config = dict(
    arch='repvgg',
    rotation_deg=10,
    lr=0.004,
    final_lr_fraction=0.1,
    warmup_steps=520,
)
Rows from block 9, named by matrix and row number. Each number is 128 + 32 x the weight over its row's rms, rounded and kept within 0 to 255. All counts start at 0. After the name is the row's rms in percent of the matrix's.
# c3: 3x3 conv, stride 2 (model.blocks.9.c3.weight, 256x128x3x3), inputs 48-59, a 3x3 kernel for each
c3.69 096 [102 117 141  96 106 130  64 132  97 109 104  60 117 157 139 115 127 123 108 171 178 111  84 171 108 169  95  91 125  74 131 120 129 137  97 154 121 119 156 117  95  83 173  97 134 117 154 118  92 114 127 100 104 138 159 157 161  36 205 239  69  60 119 136  64 127 136 121 133  70  87  97  68 131 142 111 153 119 109  82 113 155 171 135 135 120 102 167 151 115 135 142  90 140 104  52 105 141  55 119 125 154 106 134  88  94  83 150]
c3.70 098 [128  95  85 179 146  63  84  80 128 192  95 135 146 108 134 144 107 153 148 148 220 118 141 191 136 169 157 121 149 156 153 116 138 147 163  52 111 165 127 125 131 154 107 111 139 155 140 138 123 143 153 103  84 165 133 187  33 145 124  27 195 167 183 155 150 117 136 123 139 145 121 172 119 142 166  79 147 155  67 111  98  44  81 144 176 160 134  77 130 172  96  86 127  50  32  69 125 140 152 191 121  74 104  87 115 153 180 193]
c3.71 104 [148 110 125  77 135 142 205 182 159 173 146 165 154 131 135 203 113  97 123 154 155 151 171 112 200 210 105 175 166  86  79 116 193 121 125 150  95 112 132 158 142 115 164  79 107  95 145 136 122 160 154 183 148 175 162 202 186 176 146 190  94 125 159 127 122 126 136 141 159 162 138  78 108 116 160  73 123 204  77 146 131 130 137 106 109 129 128 152 156 118  89 118 104 163 139 110 168 139 118  99 171 106 100 132 137  52 108 119]
c3.72 100 [ 40 112 160 143 140 183 149 133 144 169  83 134 139 128 185 174 154 130  75 112 101 139 178  80 190 157 148  60 104  85 138 142 136 148 156 130 103 128 111 111 138 137 141 138 164  88  79 113 129 134 119 132 130 194 132 152 139 112 134 113 134  99  21 122 117 153  98 103 139 113 166 115 121 143 111  69 125  96 110  95 155 168  97  97  65 108  75 112  36  87  96  63 101  77 148 164 108 158 163 126 139  61 113 177  12 234 139  54]
c3.73 093 [154 191 148 144 142  63 117 117 105 120 110 136 146 132 126 109 127 152 122 183 161 150 179 131 119 148  90 163 145  93 164  97 146 148 151 217 159 143 181 134 123 143 130  50  94 141 176 217 123 151 131 159 142  50 171 187 100 150 137 101 156  99  65 101 113 136 128 116 159 135  98  90 134  95 154 175  89 181 104 168 181 112 169 139 135  97  77 103   0  81  87 165 173 159 141 120 157 140 136 179 102 139 146  77 116 141 157 104]
c3.74 096 [ 19 120 146  78 122 149 146 108 155 139 135 145 100 126 114 126  81 191 108 150 128 135 131 130 157  98 147 117 113 118 124 186  84 121 145 133 135 108 114  58  79 171 111 115 106  90 122  83 125 141 116 105  90 110  75  95 158 172 180  71 121 153 134  87 134  94 119 109  98 102 135 123 165 112  98 123  79 172 135 169 145 136 142 179 115 123 154 174 119  95 165 139  77 113 121 130 113  57 159 186 179 129 144 131 109 176 136 134]
c3.75 099 [175 132  82 155 205 145 166 116 148  98 151 141 161 137 184  85 153 150  97 111 120 121 161 179 103 138 130 110  68 106  49  74 106 109 144 101 144 159 164 112 151  71  82 123 145 134 202 186 175 134  77 153 111 125 114 123 101 163  94 137 165 173 144 182 147 127 144 106 143 117 117 131 103 180 150 132 142  92 129 112 114 100 136 141 124 157 139 114  91  40 122 126 122 164 109 122 161  67 156  88 159  87 127 179 123 139 173 209]
c3.76 097 [107 135 125 101 133 107 147 135 140 145 154  92  95 102  85  97 120 123 148 139  79 145  96 125 151  85 114  91 162 110 152 163 142 172 147 144  64 110 144 143 130 135 137 140 128  93 124 157 194 114 148 147 135 161 139 157 146 107 149 121 166 137 113 111 147 161 135 133 120  86 139 135  76 109 141 144  82 116 117  88 170 104 130  59 126 121 139 160 107 141  78  97  78  95 105 144  80  82  64 129 150  68 175 147  83 136 177 162]
c3.77 098 [110 108 116 133 144 118 127 135 117 129  61 123  86 109  88 130  87 115 118 141 108 141  85  95  83  97  67 126  98 151 122 121  81 128 137  93  51 124 137  87 183 157 138 167 114  93 113 161  89  99 141 130 148 178 129 150  95  81 117 111 105 113 107 135 187 120 131 142 114 157  68 136 112 103  69 151 167  91  94 118  98 163 130  83 157 144  69  97 149 117  88 118 158  67 138 154  88 147 194  76  98 123  79 135 155 157 124 130]
c3.78 094 [147 186 173 169 133 102 138  93 149 166 114  70 117 135 218 123 121 125  69 123 123 134  97 110 168  77 118 138 100  68 175 128 121 115  95 152 139 143 122 141 132 151 191 127  75 109 132 158 110 138 128 125  76  75  94  94 105 158 143 139  93  82 162 195  98  68 118 123 143 152  64 130 170 169 141  73 120 132  84 156 155 160 152 141 124  76 134 169  62 130 124 103 123 152 138 112 118 136  66 154 170 135 109 101 165 144 182 129]
c3.79 096 [148 110 118  75  86  76  51  65  83 175 193 172  91 153  69 111 142 159 113 144 131 132 174 116  69 164 167 181 125 183 114 111 202 128  99 111 121 139 110 145 130 105 137 128 108 134 166 113 157 121 108  38  61  93 111 146 121 157 161 168 115  97 134 120 126  80 127 143  91 144 115 120 120 157 152 140 101 164 134 120  81 141 133 138  93 116  85 135 102 102 107 164 129 118 178 118 126 171 123 134 175 141 176 146 135 169 139  64]
c3.80 099 [209 124 116 154 115 122  88 147 112 148 127 134 130 150 143  75 118  96 156 136   0 165 124 125 130 121 138 160 103  65  88 141 142 141  90  97 106 115  69 127 111 139 155 136 153 137 160 117 116  88 104 139 136  81 102 125 103 112 160 121  60 171 217 148 122 120 135 160 145 115 114 106 131 125 100 131  89 170 151 110 162 136 126  66 126 155 151  81 176  90 105  82 166  98 154 149  64 120 163 130 111 110  94 116 150  56 181 124]
c3.81 097 [179 137 192 114 147 138  41  98 145 149 127 126 101 159 128 130 110 116  88 137 115 119  68  91 120 146 173 125  97  89 120  87 105  76 191 160 138 138 122 137 129 126 119 105  95 111 122 157 131 159 154 116  71 124 191  80 149 148 177  93 133 145 110 109 115 107 125 102 136 137 105 128 176 129 114 131 143  81 171 111  91  72 164  84  82 149 169 109 147 195  17 149 104 109 147 137 137  97 125 137  99  84 142 145  90 176 110 126]
c3.82 090 [158 126 127 158  79 126 128 126  28 139 160 178 147 117 119 177 153 127 137  86  97 118  89 108 139  71  46  77  73 139 138 130 145 146 127 143 158 155 115 118 132 122 123 123 147 164 126 133  76 114 153 130 150 115 110  85  91 109  67 148 101 167 103 171  95 126 154 152 168 165  80 129 202 131 180 123 124 128 131 179 150 124  86  97  95 118 131 141 102 131  90  71  71  96 116  93 131 142 111 145  98  75 179 111  50 136 177 101]
c3.83 098 [142 158 118 131 154 116  89 196 112 154 147 194 144 143 152  71 112 122 139 140 159  89 115 139 128 149 161  67 187 134  40  73 110  81 110 172  73 169 114 142 123 144 125 100 190  90 153 152 125 135 155  88  95 122 143 102  89  94  98 113  79 118 159  92 163  75 126 101 168 145 164 124  75 182 166 152 194 144 137 142 162 145 123 108 174 120  80 112 136 162  86 127 130 163 141 182 115 185  93 105 129 148 127  96 158 155 103  83]
c3.84 106 [117 156 131 126 107  90 110 104 147 115  83 147 114 153  99  75 135 180 121 102 135 108 116 186 116 120 121 117 211 114 163 154 152 116 183 162 129 122 102 165 120  96 140 169 125 105 144 166 117 100 111 154 171 186 123 112 160 144 164 213 126  94 165 147 140 137  99 118  85 118 105 150 129  69  70 183 111  49 155 151 165 165 123 143 100 102 130 127 119  95 107 163 149  75 101  47 137 161 102  96  90  61 129 150 137 164 147  89]
c3.85 105 [ 81 122 136 119 124 116 100  78  68 117 154 112 136  98 137 125 141 114 131 164 158 172 139  95 153  68 146  73  84  99 136  73 102 117 115 146 101 131 124  82 122 155 137 184 159 121 139 132 138 129  53 116 147 102 114 131 172 153 132 218 136 129 150 102 107  96 135 113 150 163 138 110 105 112  81  88 109 125 184 150 132  88 111  89 109 127  81 132 133 132 132 117  99 150 178 147 121 165 231 153 144 138 201 145 139 144 117 111]
c3.86 095 [195 101 135 131 131 149  53 113 131 116 127 124 120 175 182 163 124 155 140 138 108 112 157 143 107 141 159 132 161 176 111 139 134 110 200 200 124 164 134  98  97 177 122 179 154 125 187  81 104 128 157 115 154 138  99 139 110 132 117 144 158 137 131 124 146 132 140 170 135  99 153 157 146 117  95 155 113 159 147 143 166  67 142 101 120  95 133 146  98 143  56  89 139  65 101 197  93 129 142 162 124 156 202 133 191 161 215 148]
c3.87 099 [101 133 107 141 170  97 110 141 125 116 156 137  98  92 189 172 149 101 107 151 188 140 168 179 166 116 156 138 129 121 173 178  85 219  85  36 129 139 130 155 157 119  94 150 148 130 124 119 174 118 121 109 181 125  40 100 114 145 135 198  66  59 146  83 100 120 100 150 137 123 160 139 142  73  84 203 153  99 153 176  50 120 126 196  80 127 166 117 139 197 168 127 129 125 138  96 126 127 118 165 129 159 186 126 149  83  79 160]
c3.88 105 [133  98  81 149  90 139 165  77  81  98 118 109 123 115  46  89 154 126 126  75 116 161 137 107 165 118 103  89 149  73 102 160  45 122 120  38 158  97 124 159 144 133 150 113 118 142  87 113 105 136 137 105  64 170 113  98  66 153 106 100 163 149 116  90 134 157 119 109 127 129 158 109 152 112 161 132 141 155 186  89  79 158 110 122  69 142 133 100 125 151 200 125 150 159 116 125  73 137 235 186 145 117 138 122 128 119 130 162]
c3.89 099 [ 85 161 142 118 144  93 154  94 146 105 134 169  71  74  75 110 107  88 118 122 185 123 100  88 134  98 152  68 191 140  78 113 133  97  60 153 150 159 144 136 157 121 167 131 131 139 166 135 130 118  92 152 182 144 157 170  92 140  90 106 215 169  99  60 114 161 133 159 148 165 131 108 194 193 115 216 127  83 142  91  96 162 109  73 155  98  52 161 113 150 134  79 155 111  97 118  92 108 126 114 148  95 168 153 133 127  97 122]
c3.90 104 [109 128 103 146 100 100 128 121 120 103 143 124 127 140 149 152 115 180 154 102 134 154  94  84  99 174  91 133  85 147 174 116 100 199 133 135  94 144 101 103 100 114 149 129  91 124 136  90 142 153 110 104 105 191  66  80  99 133 182 152 162 132 111 177 133 120 144 104  75 141 152 131 141 136 139 126 149 129  52 103 101 146 125 135 150 125 111 100 152 150 159 114 148 103  84 149 162 129 133  87 140 156 173 129 137 131 175 132]
c3.91 101 [ 96 146 155 121 130 105 150 159  88 139 122 196 124  98 109  98  83 137 152  91 111 117 110 126 129 149 140 200 141 191 158 163 137 210 151 113 115 144 138 122 121 105 133 139 141 114 113 123 110 112  54 102 179 153 133  98 109  91 115 162 101  92 124 117 154 141 138 130 118 140  99 146 177 131 100  84 111 105 108  74 189  95 130  85 126 155 100  92 168 115 133 157 155 138 176 142 111 107 142  56  79 149  58  97 167 179 158 174]
c3.92 095 [108 141  92 165 122  87 115 106 175 175 122 137  99 119 142  97 138 133 140 138  95 141 141 128 124 106  95 152 214 187 161 128 156 103 153 201 151 149 115 148 126 116 133  61 184 121 158 128 168 148 115 133 167 105  68  88 105  92 104 113 112 119 146 168 120 181 150 162 124 141  95  89 159 185 197 175 150 169 146 104 164 105  87  80 135 163 157 116 107 109  63 101 107 105 143  90 124 104  59 129 172  85 114 181 159 132 182 151]
c3.93 100 [134 135 134 150 101  91 117 137 119  96  91 106 113 144 123 177 155 117 117 111 116 178 110 113 159  80 120  61  69  99 175 120 155 154 190 181 164 121 121 126 100 155 166 126 113 123 139  85 136 134 107 133  92 137 103 161 120 174 142  74 171 108  85  94 137 173 144 140 148 136 103 114 109 124 168  32 144 163 125 154 142 102 187 173  79 100  93 102 114 191 116 170 175 126 120 140 117 104 150 138 115 163 181 154  84 165 133 109]
c3.94 096 [130 114 177 146 137 159  77 109  97 126  76 148 131 129 112 122 134 130 105 126 100 109 106  95 100 123 117 189 104 168 107 136 166 125 132 118 161 130 147 126 123 129 101 125 146 109  96  60 123  87 108 125 155 144 138 151 138  79  58 192  85 143 178 118 171 161 170 117 134  79 135 175 192 136  71 176 143 143 135 141 156  85 101 132  81 114  58 145  98 127 128 159 137 143 116 106 167  94  82 154  75 114  94  94 120  96 170  94]
c3.95 106 [135 129 104 132 128 197 103 123 190 177 187  98 109 173 133 109 123 124 126 121 122 113  70  98 144  93  84 103 106 154  64 100  91 148 175 149 128 132 135 114 146 100 110 120 107  91  93 103 141 103  80 101  76 141  72 128  84 123 147 100 173 156 107 112 118 164 127 118 168 147 141 167  90  72 153 145 123 155 128 123 177 141 134 171 114 143 104 130 166  97  85 100 141  81  96 137 115 112 131  48  95 184  44 149 160 139 144 129]
c3.96 097 [119 182 181 147 127 105 124  42 135 125 126 117 168 147 154 123  98  64 131 153 125 121 147 122 111  91 117 133 174 175 143  92 145 143 113 166 106 158 157 113 180 164 129  89 122 128  86 101  71 170 111 116  69  91 130  82 105  92 136 121  84 171 118  92 121 143 119 108 142  88 157 161 172  88 154 143 141 141 167 255 161 158 179 119 138 116 126  74 130 128 140 146 120 100 133 103  91 134 185 116 139 108 109 138 133 114 167 121]
c3.97 097 [162 167 148 184 146 140 153 145  89 108  93 145 158 125 131 137 136 204 173  99 157 152 126  88 172  94 104 143 120 138 103 146 101 167 161 107 146 103 125 111  94 151 114 167 126 139 157  61 181 119  91 136 129 117  68 183 124 140 144 162  64 123 218 118 140 109 131  98 149 183  95 195 133 111 159  83 144 138 172 157  89 129 109 124 125 122  95 189  89 175 161 100 141 123 119  85 142  91  56  61 140 129 124 120 199  91 192  95]
c3.98 099 [112  89 154 140  90 103 147  87 136 130 126  89 109 134 103 118 143 145  54  92 146 103 136 135  62 164 102 142 165  92 143 156 149 124 110  66  90 183 132 118 100  99  95  96 165 116 144 106 120  92 111 105 179 225 151 131 182  96 141 102  87 139  93 151 106 120 146 166 127 180 142 142  89 146  89 182 103  44 141 205 188 142 122 115 140 108  66 113 112  94  91 114 158 102 103 122 144 123 159 161 178 189  84 100 133 137 119 139]
c3.99 103 [148 140 163 176 175 164 224  99 100 142 111 108 164 115 100 109 145  69 123 123 183 116 129 125 109 121  99 155 156 117  74 161 162  96 185 136 124 143  97 104 132 203 134 108 149 114  98 112  87 109 183  88 105  87 150 156 157 116  91 141 119 109 194 136  93 104 185  93 128 128  86 143 197 105  94 186 130  77 158 188 109 132  57 165  95  91 124 157 116 144 101 164 142  84 121 124 119 167 173 140 112 123 121 156  58 123 189 165]